python train.py --win_length=512 --bottleneck="fsq" --encoder_depths=[6, 6] --decoder_blocks_per_level=2 --decoder_block="plain"
Rows from block 11 of the encoder of a small spectrogram FSQ autoencoder, named by matrix and row number. Rows with one number belong to one neuron. Each number is 50 + 15 x the weight over its row's rms, rounded and kept within 0 to 99. All counts start at 0. After the name is the row's rms in percent of the matrix's.
Before each neuron's rows are labels from the 100 clips, of 14976, where the neuron reaches its highest value: "band" is the frequency band that holds the peak. Only what is clearly more common there than usual is listed. The data: Morse code for random letters and digits, with fading, noise and interfering tones. In brackets: how many of the 100.
# fc1: MLP up (encoder.blocks.11.mlp.fc1.weight, 768x192), inputs 96-127
# fc2: MLP down (encoder.blocks.11.mlp.fc2.weight, 192x768, transposed), outputs 96-127

band: 4000 to 8000 Hz (100)
fc1.538 027:72 54 41 50 54 47 55 46 45 51 43 63 20 61 75 44 39 59 54 35 63 23 51 56 47 28 37 68 56 29 61 57
fc2.538 042:36 57 72 58 71 72 44 38 42 62 39 52 50 50 43 27 63 44 67 58 44 55 43 38 55 62 63 60 56 35 66 58

band: 2000 to 4000 Hz (51)
fc1.597 026:57 45 43 41 55 66 47 54 67 58 31 75 58 46 56 47 46 46 64 67 63 58 51 54 41 46 64 54 39 43 74 63
fc2.597 028:46 45 49 68 68 50 29 55 68 58 62 52 37 55 74 47 40 29 51 56 63 47 41 37 69 77 41 53 61 62 34 62

band: 1000 to 2000 Hz (36); 500 to 1000 Hz (36)
fc1.522 132:49 56 54 66 36 48 87 53 34 53 44 55 45 85 48 49 33 43 59 38 37 70 64 47 39 68 63 36 57 71 45 36
fc2.522 102:58 52 89 44 62 73 41 49 47 55 66 54 47 36 81 68 44 34 52 43 46 49 37 41 44 31 71 38 53 36 38 77

band: 2000 to 4000 Hz (60)
fc1.35 120:41 59 44 59 31 81 32 67 57 42 68 64 62 49 51 46 34 50 44 76 60 53 48 46 40 61 82 35 49 83 36 58
fc2.35 133:43 32 29 51 60 65 41 49 57 61 40 54 40 80 42 54 55 41 46 70 59 55 48 52 52 72 80 32 46 54 54 73

band: 2000 to 4000 Hz (56)
fc1.664 011:54 55 56 38 37 40 45 75 39 42 39 56 14 59 25 40 63 66 53 54 52 40 51 52 44 39 34 36 29 72 67 31
fc2.664 031:68 59 35 78 77 65 43 54 56 61 40 45 54 46 71 51 45 24 61 45 65 62 54 42 53 99 72 46 45 50 38 72

band: 500 to 1000 Hz (35)
fc1.583 142:60 53 49 48 41 74 65 65 71 64 49 41 28 21 47 45 45 43 49 55 42 60 22 22 56 45 65 42 64 56 61 57
fc2.583 098:47 59 63 51 22 57 60 75 16 24 51 51 42 34 48 55 70 71 53 36 57 53 42 50 55 28 33 66 72 56 60 34

band: 500 to 1000 Hz (36)
fc1.402 023:39 38 45 66 17 56 36 47 40 66 39 26 57 32 55 44 65 49 70 77 66 51 58 38 37 65 41 52 47 31 46 54
fc2.402 060:45 73 82 43 52 55 45 28 61 75 51 39 69 39 43 45 67 78 52 61 42 47 51 64 51 45 38 47 52 48 56 52

band: 1000 to 2000 Hz (38); 500 to 1000 Hz (30)
fc1.443 055:99 63 45 61 64 54 52 50 67 40 59 30 35 39 39 30 59 39 51 30 52 76 43 50 50 43 73 60 69 36 59 59
fc2.443 075:76 42 38 74 79 52 60 60 44 69 48 46 41 83 65 51 57 48 35 64 62 34 47 74 53 75 69 18 31 69 38 69

band: 500 to 1000 Hz (33)
fc1.223 086:49 63 45 83 26 43 60 79 38 66 59 34 24 39 30 63 47 74 42 22 71 41 38 74 46 52 49 65 58 56 42 52
fc2.223 042:66 57 73 62 68 36 39 30 45 41 31 65 65 33 54 49 57 70 71 56 70 32 35 38 60 58 59 68 36 32 40 73

band: 4000 to 8000 Hz (61)
fc1.675 157:37 69 66 40 68 61 63 51 69 42 68 41 40 45 34 49 51 54 42 56 30 43 47 45 66 42 67 82 37 45 39 48
fc2.675 247:25 42 48 20 38 52 44 66 70 38 81 52 35 46 39 53 35 45 59 73 47 67 79 37 34 65 79 49 71 55 44 36

band: 2000 to 4000 Hz (81)
fc1.58 174:45 58 50 24 72 40 43 30 21 65 38 39 56 65 52 31 70 49 74 50 31 43 43 56 59 76 46 62 65 43 67 56
fc2.58 143:66 47 37 55 00 75 16 53 65 51 79 58 36 26 72 43 31 58 43 50 72 78 60 24 44 42 37 67 28 46 55 52

band: 1000 to 2000 Hz (33)
fc1.520 043:16 57 66 50 39 49 62 43 24 32 56 53 61 69 64 57 58 74 82 31 35 44 57 38 69 66 79 31 55 59 32 36
fc2.520 030:58 48 49 58 67 54 53 31 45 20 54 56 58 63 37 40 59 31 14 30 37 47 21 42 46 45 37 55 50 26 52 54

band: 4000 to 8000 Hz (75)
fc1.515 063:31 54 37 40 44 54 56 61 69 35 77 68 54 46 43 64 38 63 63 48 59 28 38 43 81 18 41 54 55 68 13 46
fc2.515 086:47 42 93 41 54 57 47 58 50 38 68 64 32 79 37 35 35 63 70 66 43 37 54 49 61 41 67 38 48 63 47 57

band: 4000 to 8000 Hz (93)
fc1.453 173:38 83 51 43 29 14 58 47 44 45 54 58 52 58 45 52 52 76 28 32 56 53 35 55 64 32 62 57 29 37 35 35
fc2.453 137:56 49 18 58 44 77 40 54 58 64 49 43 33 15 56 58 54 49 63 55 71 31 39 43 52 41 03 65 36 35 60 46

band: 500 to 1000 Hz (44)
fc1.440 154:39 56 61 37 32 56 87 58 44 48 55 32 40 67 64 42 42 72 77 30 61 48 45 62 45 52 46 33 29 66 44 53
fc2.440 146:33 55 49 59 72 76 58 24 56 85 59 68 39 55 39 39 47 54 69 50 28 41 67 51 57 58 72 38 53 28 56 45

band: 0 to 250 Hz (96)
fc1.545 084:53 53 48 82 65 37 52 38 63 52 68 29 30 56 62 60 34 53 36 35 22 33 53 59 63 51 56 53 70 45 76 41
fc2.545 066:44 55 84 20 29 50 41 38 36 37 25 55 62 66 57 50 48 54 44 43 42 53 53 41 51 44 26 64 58 84 51 58

band: 0 to 250 Hz (91)
fc1.71 047:48 47 60 27 69 68 46 35 54 74 55 46 92 25 68 47 30 45 58 52 54 16 34 51 53 51 73 43 20 55 79 67
fc2.71 059:27 56 81 65 61 55 25 59 42 47 52 59 08 59 42 39 45 26 24 58 29 49 49 31 40 81 47 44 65 60 31 55

band: 4000 to 8000 Hz (99)
fc1.397 036:33 42 42 52 40 27 36 38 41 37 54 41 43 27 76 64 39 46 56 45 39 42 81 79 44 54 33 42 41 52 61 54
fc2.397 071:58 49 98 50 72 58 38 54 64 58 68 52 47 77 46 32 60 46 64 75 27 51 42 38 50 57 72 50 60 64 46 65

band: 0 to 250 Hz (55)
fc1.628 136:55 31 36 91 31 53 70 85 37 66 59 44 54 56 36 32 56 53 49 47 47 44 58 61 42 47 47 65 62 66 38 32
fc2.628 146:46 37 49 39 19 21 45 44 69 23 76 51 47 46 31 61 45 59 47 57 56 69 50 21 35 37 45 61 30 32 66 44

band: 500 to 1000 Hz (55)
fc1.436 133:19 42 26 59 42 44 36 73 55 66 56 70 67 25 36 44 54 43 54 40 48 68 61 61 63 62 21 49 32 62 36 44
fc2.436 127:41 29 86 21 30 45 34 55 88 44 73 39 54 43 34 57 42 44 52 50 63 54 44 27 61 43 44 35 66 63 28 41

band: 2000 to 4000 Hz (58)
fc1.382 093:56 19 32 77 45 83 43 68 35 75 48 65 39 68 24 64 43 22 47 39 78 25 61 58 48 55 62 35 60 63 48 43
fc2.382 065:24 50 85 62 54 58 32 61 40 88 76 52 24 52 44 29 85 62 35 72 33 59 44 37 46 55 39 45 53 32 57 53

band: 2000 to 4000 Hz (50); 1000 to 2000 Hz (30)
fc1.731 039:55 36 73 46 58 50 63 43 63 48 61 62 32 41 41 43 84 66 50 79 38 63 34 43 74 55 70 50 68 41 64 24
fc2.731 056:50 41 88 48 58 35 35 57 51 37 85 53 35 64 34 38 50 66 54 75 24 53 29 34 61 40 54 51 61 52 48 46

band: 4000 to 8000 Hz (56)
fc1.549 030:70 56 54 32 59 61 64 51 55 51 32 62 37 64 69 45 58 83 40 41 34 65 63 97 46 28 70 53 46 57 53 47
fc2.549 036:56 55 72 62 55 41 39 47 27 74 39 65 36 54 52 57 63 40 15 43 34 56 57 67 41 41 20 59 63 86 47 65

band: 250 to 500 Hz (55); 500 to 1000 Hz (32)
fc1.438 012:54 34 41 29 70 35 66 56 24 66 32 56 62 76 52 25 48 58 51 35 30 45 46 50 26 48 54 45 50 47 46 46
fc2.438 020:52 51 54 70 62 52 25 73 41 65 55 59 36 66 45 44 37 58 42 54 32 74 57 47 59 64 54 37 45 64 30 35

band: 4000 to 8000 Hz (100)
fc1.260 038:61 50 66 25 70 73 64 36 39 45 47 30 45 80 67 37 48 46 87 54 47 48 33 41 58 45 52 62 39 64 69 27
fc2.260 060:73 43 49 61 56 43 46 71 55 52 55 39 29 57 56 45 45 55 56 71 56 48 42 36 65 65 63 41 53 72 25 59

band: 500 to 1000 Hz (33); 1000 to 2000 Hz (31)
fc1.230 019:62 59 43 49 63 43 62 58 36 87 53 65 47 64 74 09 39 34 55 39 41 41 65 41 72 67 52 21 67 81 28 29
fc2.230 044:56 48 90 50 62 77 35 57 33 57 48 51 37 49 58 37 33 55 68 62 65 50 51 46 62 63 61 21 66 82 32 70

band: 1000 to 2000 Hz (56)
fc1.528 007:32 44 57 25 63 60 48 67 44 49 61 54 62 74 82 61 27 51 73 23 49 59 21 48 42 33 46 56 64 37 55 46
fc2.528 014:57 47 44 67 47 78 41 56 58 29 40 65 49 46 68 46 22 50 63 30 96 42 46 40 48 87 62 47 40 31 59 63

band: 500 to 1000 Hz (48)
fc1.295 127:38 63 27 35 46 58 47 22 45 66 32 37 66 71 27 62 58 51 57 60 30 33 61 50 41 50 38 23 64 45 49 36
fc2.295 132:35 55 88 37 51 58 49 54 57 42 69 65 46 35 55 52 51 30 43 56 62 62 52 47 47 67 59 65 55 42 46 56

band: 500 to 1000 Hz (48); 1000 to 2000 Hz (43)
fc1.175 105:53 61 27 40 63 56 36 32 54 19 41 40 47 50 56 65 40 28 59 61 81 29 40 48 48 61 49 28 54 55 63 77
fc2.175 092:82 56 36 56 74 75 45 27 35 49 43 49 55 33 65 54 54 39 88 36 62 42 62 34 41 71 68 22 44 76 58 87

band: 500 to 1000 Hz (62)
fc1.83 132:28 39 49 58 47 71 65 56 58 63 45 90 35 70 49 55 38 45 34 31 55 62 38 33 42 42 64 63 60 53 31 46
fc2.83 119:84 49 20 46 76 52 65 39 38 62 32 51 48 65 57 42 36 61 59 43 50 41 61 80 65 81 73 37 56 44 38 66

band: 4000 to 8000 Hz (73)
fc1.387 025:62 59 58 10 85 43 83 38 31 61 44 53 27 65 61 44 59 73 29 42 48 28 38 47 43 55 32 35 57 48 67 13
fc2.387 035:65 48 14 67 56 47 58 49 81 73 57 25 68 61 57 59 50 37 79 48 60 76 40 45 54 59 78 34 34 52 28 72

band: 4000 to 8000 Hz (99)
fc1.113 026:25 61 59 54 63 65 67 41 53 41 65 68 68 60 12 46 25 31 63 44 64 43 60 47 76 58 59 51 32 34 43 32
fc2.113 060:50 49 86 62 74 51 34 60 50 58 68 52 44 81 48 39 61 46 63 76 36 60 59 47 53 79 65 57 61 60 42 72

band: 4000 to 8000 Hz (63)
fc1.614 177:50 58 68 23 17 35 60 38 47 59 52 54 29 49 45 46 45 44 22 46 57 36 46 58 39 40 50 52 51 51 31 60
fc2.614 116:62 28 53 35 58 42 37 22 24 37 61 54 35 48 70 72 52 37 53 69 53 50 57 48 40 57 43 60 31 71 69 75

band: 4000 to 8000 Hz (70)
fc1.524 061:68 67 49 73 31 83 36 80 66 46 46 75 49 83 33 48 36 06 38 67 54 41 49 42 50 86 68 30 31 45 33 38
fc2.524 089:49 44 43 56 35 47 68 52 44 58 74 37 45 33 52 72 46 71 29 34 57 44 44 63 61 17 35 63 35 17 66 43

band: 500 to 1000 Hz (30)
fc1.88 113:46 44 43 54 26 78 69 56 51 60 45 43 41 82 51 48 36 58 65 13 53 35 50 64 36 47 40 42 41 54 50 49
fc2.88 082:32 46 88 58 52 51 45 51 49 44 43 17 45 67 40 57 60 31 39 50 54 54 58 56 61 68 69 58 26 40 37 52

band: 250 to 500 Hz (46); 500 to 1000 Hz (31)
fc1.25 046:38 51 43 68 26 44 42 50 40 27 47 37 51 31 39 17 50 22 35 42 43 33 86 58 32 67 19 32 41 63 50 50
fc2.25 044:56 71 29 76 52 60 32 44 55 53 39 48 50 32 46 55 35 61 46 22 57 46 61 60 49 78 69 15 47 52 17 59

band: 0 to 250 Hz (34)
fc1.186 012:63 30 33 51 45 51 44 42 55 25 70 51 21 69 84 61 35 46 66 19 41 59 48 55 54 32 50 62 58 61 62 42
fc2.186 040:48 58 70 52 61 47 27 52 43 68 61 53 78 64 29 47 55 57 57 72 16 58 45 51 53 54 51 56 61 65 41 63

band: 4000 to 8000 Hz (74)
fc1.712 060:39 77 45 41 56 45 48 51 68 65 44 61 42 31 53 58 56 40 56 54 64 31 46 84 51 50 70 41 42 41 50 65
fc2.712 056:59 42 81 45 61 52 66 41 58 34 62 55 39 48 49 49 39 57 50 76 62 51 61 53 71 91 57 55 61 69 53 60

band: 2000 to 4000 Hz (53)
fc1.289 053:67 38 66 44 53 47 60 52 40 38 46 50 57 65 24 68 63 62 44 69 47 60 66 70 35 29 64 23 66 45 44 64
fc2.289 051:76 49 04 43 61 51 47 69 56 42 43 48 63 83 44 54 45 37 57 51 47 52 65 82 49 60 60 57 34 65 59 67

band: 2000 to 4000 Hz (52)
fc1.439 135:46 47 74 55 65 41 48 50 51 54 69 43 48 66 70 62 26 46 32 84 27 47 43 55 23 74 50 35 48 64 52 68
fc2.439 125:33 42 17 39 14 39 38 43 60 52 57 51 46 45 50 51 39 69 23 46 57 65 54 41 57 46 47 55 72 71 55 51

band: 0 to 250 Hz (68)
fc1.686 074:72 55 48 32 58 32 42 51 53 55 30 42 59 53 42 41 42 54 24 54 23 61 33 51 58 42 69 60 46 33 65 40
fc2.686 058:49 97 84 19 38 62 54 41 44 53 30 30 62 49 64 78 60 41 47 27 58 43 67 58 45 54 47 52 59 70 57 60

band: 4000 to 8000 Hz (99)
fc1.342 118:57 56 34 49 50 63 65 27 44 47 53 51 12 54 42 61 74 37 62 38 39 46 40 62 66 52 53 66 59 92 35 52
fc2.342 104:35 38 46 55 08 55 51 33 50 34 44 39 49 38 51 52 48 59 41 55 78 51 60 47 43 56 18 83 46 37 50 34

band: 4000 to 8000 Hz (100)
fc1.434 034:36 74 69 72 55 57 70 48 60 41 81 51 41 78 34 43 51 30 55 34 29 50 50 66 68 57 66 59 51 38 35 34
fc2.434 052:55 52 95 62 61 60 35 57 43 58 38 52 42 76 43 31 44 55 62 78 41 53 55 50 62 58 76 45 52 62 52 65

band: 2000 to 4000 Hz (57)
fc1.606 097:66 39 34 39 62 61 53 35 64 54 67 29 39 25 44 47 44 47 59 71 43 38 38 46 61 52 40 44 49 33 44 59
fc2.606 060:61 48 43 66 62 35 53 68 51 27 26 41 25 60 65 17 39 50 76 35 56 47 50 53 64 54 73 34 44 49 44 63

band: 2000 to 4000 Hz (59)
fc1.418 086:41 61 39 47 56 54 40 68 30 19 64 79 29 41 45 40 57 42 36 37 61 51 32 61 23 75 57 53 62 57 62 25
fc2.418 061:53 52 74 31 73 54 53 70 44 31 42 53 30 62 64 45 34 43 74 58 66 52 64 53 65 77 54 46 51 58 51 67

band: 2000 to 4000 Hz (54)
fc1.713 129:45 58 39 29 60 37 83 30 31 71 45 36 58 48 51 47 83 20 37 50 49 70 50 27 49 75 32 21 43 39 71 41
fc2.713 175:40 39 31 58 45 47 44 72 52 51 70 51 19 78 49 44 58 58 54 69 46 61 51 50 41 64 70 57 49 55 45 70

band: 2000 to 4000 Hz (89)
fc1.337 075:49 38 65 67 55 55 24 50 58 67 57 50 44 19 77 69 48 64 52 44 69 46 32 40 37 39 20 38 75 45 44 15
fc2.337 069:52 48 92 35 46 64 40 48 38 44 73 60 36 64 48 41 45 59 78 59 59 58 48 47 70 41 47 40 62 60 44 65

band: 500 to 1000 Hz (48)
fc1.162 156:43 81 68 77 68 56 49 48 46 75 50 26 46 69 48 35 61 58 44 51 37 71 45 36 38 47 39 29 54 38 91 77
fc2.162 178:37 68 33 88 58 62 48 32 60 62 20 33 58 49 37 27 32 42 70 53 68 72 64 31 48 65 83 45 37 32 70 91

band: 0 to 250 Hz (46)
fc1.42 157:52 77 56 46 40 23 57 33 68 28 69 52 42 52 33 32 64 83 64 44 55 43 33 54 42 64 50 50 24 72 76 94
fc2.42 115:68 41 85 01 67 61 48 46 58 42 51 52 70 58 57 54 51 39 54 47 32 45 42 43 57 43 58 57 72 90 55 66

band: 4000 to 8000 Hz (99)
fc1.65 136:36 31 54 53 57 71 74 50 56 66 60 34 42 60 37 46 63 63 34 52 63 61 31 36 55 38 54 60 55 54 69 31
fc2.65 092:32 32 72 57 24 64 32 60 50 51 73 52 30 71 22 38 45 77 49 72 62 45 47 43 40 56 63 56 36 46 36 55

band: 4000 to 8000 Hz (66)
fc1.264 194:49 45 75 42 47 54 51 40 84 31 57 47 65 66 59 46 36 57 45 32 56 22 48 25 64 61 71 38 56 43 51 63
fc2.264 194:57 51 26 33 53 73 42 51 31 20 46 55 69 60 55 39 40 56 55 38 56 57 74 52 36 77 59 54 64 88 46 54

band: 4000 to 8000 Hz (74)
fc1.60 087:34 52 65 48 57 29 64 60 45 75 41 55 73 46 31 40 62 39 54 60 30 58 39 46 57 65 66 59 48 41 45 58
fc2.60 103:38 47 99 34 57 51 68 65 50 61 52 47 24 53 52 37 43 57 36 66 76 49 54 36 70 42 36 44 50 44 57 52

band: 4000 to 8000 Hz (59)
fc1.542 135:39 41 76 54 74 54 57 34 50 70 47 61 64 49 41 68 40 51 59 64 47 80 61 60 41 50 58 57 40 41 40 73
fc2.542 075:17 66 38 59 85 48 47 36 69 48 52 67 52 63 63 48 93 39 54 54 63 49 45 49 36 80 48 50 47 43 60 51

band: 2000 to 4000 Hz (56)
fc1.566 039:69 54 76 43 66 24 60 31 20 61 27 24 24 52 79 17 80 55 54 56 42 60 63 68 37 51 45 19 42 62 47 39
fc2.566 064:52 48 00 95 33 37 74 59 61 78 53 35 29 68 42 55 60 63 50 32 49 60 43 63 44 40 62 49 15 41 59 35

band: 4000 to 8000 Hz (66)
fc1.452 125:72 37 61 36 65 44 46 78 20 52 36 60 38 60 41 47 15 55 64 30 63 60 38 59 60 49 39 49 44 43 48 41
fc2.452 142:39 39 61 58 15 87 62 46 68 29 57 55 42 33 50 49 53 43 55 65 74 51 81 55 50 65 52 51 51 36 49 52

band: 2000 to 4000 Hz (54)
fc1.356 117:53 39 34 61 38 47 61 33 58 45 63 46 40 19 60 51 56 25 13 62 56 67 49 54 59 50 24 51 60 12 47 58
fc2.356 088:58 48 53 60 92 65 46 53 42 22 54 47 43 49 45 48 38 46 38 71 28 43 27 43 31 73 61 49 38 32 38 71

band: 4000 to 8000 Hz (100)
fc1.620 023:53 44 61 68 59 65 55 59 49 58 43 53 34 38 43 36 47 40 34 63 51 45 69 51 61 53 47 47 68 65 52 83
fc2.620 029:46 61 78 73 80 67 31 47 58 46 42 35 33 42 65 40 27 60 54 73 56 60 36 55 60 78 51 52 48 48 50 56

band: 500 to 1000 Hz (30)
fc1.449 168:40 51 37 46 68 63 53 11 44 58 25 59 36 75 55 21 39 55 61 44 68 55 52 60 63 38 54 58 56 49 44 11
fc2.449 219:40 46 53 48 52 74 55 54 56 68 51 38 50 67 37 35 35 48 53 47 42 57 54 46 40 54 83 50 50 55 63 41

band: 4000 to 8000 Hz (55)
fc1.40 103:66 75 52 31 66 52 81 61 58 64 42 52 43 73 04 54 62 41 39 62 50 67 39 51 57 40 76 10 58 36 60 54
fc2.40 096:39 50 35 58 42 40 49 37 17 63 23 53 58 37 26 40 61 44 54 54 74 28 54 61 52 61 31 67 36 43 48 49

band: 500 to 1000 Hz (35)
fc1.373 029:36 48 33 83 62 54 42 19 35 56 73 53 67 69 55 73 33 57 53 75 42 76 58 42 50 51 45 47 70 58 58 39
fc2.373 042:52 53 66 37 57 72 62 36 48 52 41 49 55 49 60 67 55 53 64 68 66 45 37 52 61 64 40 43 61 81 35 71

band: 4000 to 8000 Hz (54)
fc1.207 128:37 45 35 71 32 48 49 56 59 21 69 48 52 40 53 57 61 40 73 77 43 52 37 31 43 55 43 33 65 65 68 61
fc2.207 085:56 66 04 03 31 51 35 44 57 35 50 41 68 28 64 54 32 55 48 28 36 71 58 57 57 53 43 55 69 33 35 35

band: 500 to 1000 Hz (32)
fc1.21 141:43 51 75 41 25 42 62 44 49 43 48 47 73 65 54 34 39 64 33 47 66 72 58 66 27 51 32 71 52 55 52 68
fc2.21 137:49 32 81 37 44 30 46 30 50 43 69 58 33 26 51 47 44 49 51 55 44 48 51 18 51 59 55 55 40 33 74 46

band: 1000 to 2000 Hz (35)
fc1.310 172:58 08 49 99 50 22 86 51 53 50 33 56 28 51 62 51 49 42 37 33 51 47 81 38 19 39 40 34 56 61 58 49
fc2.310 223:47 66 46 07 41 57 49 48 43 44 33 69 62 57 61 49 67 50 61 47 53 47 71 53 40 61 58 25 50 91 35 75

band: 4000 to 8000 Hz (67)
fc1.374 045:35 36 49 56 39 77 22 31 27 46 42 58 77 40 55 88 67 45 64 59 66 48 42 49 65 44 22 16 59 39 48 62
fc2.374 057:37 68 91 34 60 75 52 49 47 53 56 65 42 72 41 46 63 55 48 64 31 52 64 45 50 59 53 49 69 60 47 74

band: 250 to 500 Hz (38); 500 to 1000 Hz (36)
fc1.114 063:52 76 48 65 71 63 59 33 35 60 52 64 42 35 39 34 32 68 24 65 36 33 69 43 29 64 29 42 51 60 57 49
fc2.114 073:30 32 74 66 42 63 46 62 54 61 36 64 33 52 47 50 53 40 54 69 60 55 62 55 67 73 72 53 46 33 59 47

band: 2000 to 4000 Hz (55)
fc1.575 050:70 54 67 53 55 70 60 51 19 30 62 70 47 49 18 43 46 50 72 49 50 32 50 88 56 60 42 44 70 58 51 52
fc2.575 027:64 64 18 62 54 27 57 43 44 13 30 45 65 57 47 45 56 63 62 55 79 21 39 32 48 63 53 57 28 54 56 72

band: 0 to 250 Hz (100)
fc1.14 020:74 57 38 81 18 53 59 42 38 81 43 50 81 61 49 44 76 53 26 57 50 44 34 43 57 69 38 48 59 42 44 56
fc2.14 045:59 51 64 67 67 51 47 35 51 60 32 38 32 26 72 53 62 53 55 54 54 53 21 41 51 64 52 34 50 26 55 49

band: 500 to 1000 Hz (49); 1000 to 2000 Hz (37)
fc1.741 137:31 33 40 45 47 28 56 67 42 62 30 53 61 52 45 24 53 27 46 49 50 31 50 52 58 33 96 47 84 50 51 43
fc2.741 159:57 38 19 02 42 36 64 42 58 30 35 48 62 46 61 78 46 54 59 55 51 45 47 61 67 53 36 40 73 84 74 57

band: 250 to 500 Hz (50)
fc1.607 031:46 48 59 66 14 44 48 55 42 44 63 38 64 47 46 74 42 51 60 45 55 48 37 45 45 70 33 57 57 50 54 56
fc2.607 048:46 34 61 55 64 48 24 59 56 66 66 67 29 52 60 51 41 28 35 67 40 77 47 21 54 62 47 40 63 70 37 45

band: 2000 to 4000 Hz (60)
fc1.630 031:28 38 50 27 39 54 68 57 54 64 39 59 47 80 50 63 56 68 50 31 21 61 53 40 22 62 72 56 48 51 23 51
fc2.630 071:49 52 79 58 58 67 45 58 57 58 61 60 26 68 50 37 48 63 48 74 49 52 49 40 58 77 60 49 54 59 37 72

band: 4000 to 8000 Hz (71)
fc1.34 096:49 32 57 63 29 48 35 50 47 19 48 54 52 43 56 60 33 45 48 20 42 56 45 58 18 59 26 21 52 29 33 18
fc2.34 073:39 41 99 40 56 68 52 49 39 58 62 43 39 26 57 48 40 52 81 59 71 60 62 52 54 46 60 44 37 59 66 55

band: 2000 to 4000 Hz (64)
fc1.379 129:39 60 56 64 48 36 45 71 46 62 51 39 43 37 62 58 55 72 28 43 44 52 49 36 26 46 27 73 72 69 54 40
fc2.379 148:43 70 49 70 47 66 45 31 26 60 28 46 55 46 52 64 48 37 46 33 72 40 60 42 60 82 45 56 69 67 45 47

band: 500 to 1000 Hz (36)
fc1.326 017:51 43 42 51 53 70 21 47 45 76 54 51 49 45 37 27 48 52 54 63 31 75 29 30 54 10 60 63 56 40 53 65
fc2.326 044:38 39 65 57 48 47 51 62 59 71 66 53 43 50 24 22 48 68 58 65 16 68 56 41 46 20 59 68 50 26 43 37

band: 1000 to 2000 Hz (50)
fc1.33 158:59 31 21 49 48 78 61 44 55 25 66 50 42 61 56 48 31 59 64 11 47 38 55 31 56 41 66 76 67 63 43 30
fc2.33 160:68 51 23 74 52 37 58 42 41 45 39 40 61 72 53 30 51 62 78 33 51 55 56 44 34 44 70 65 34 29 75 63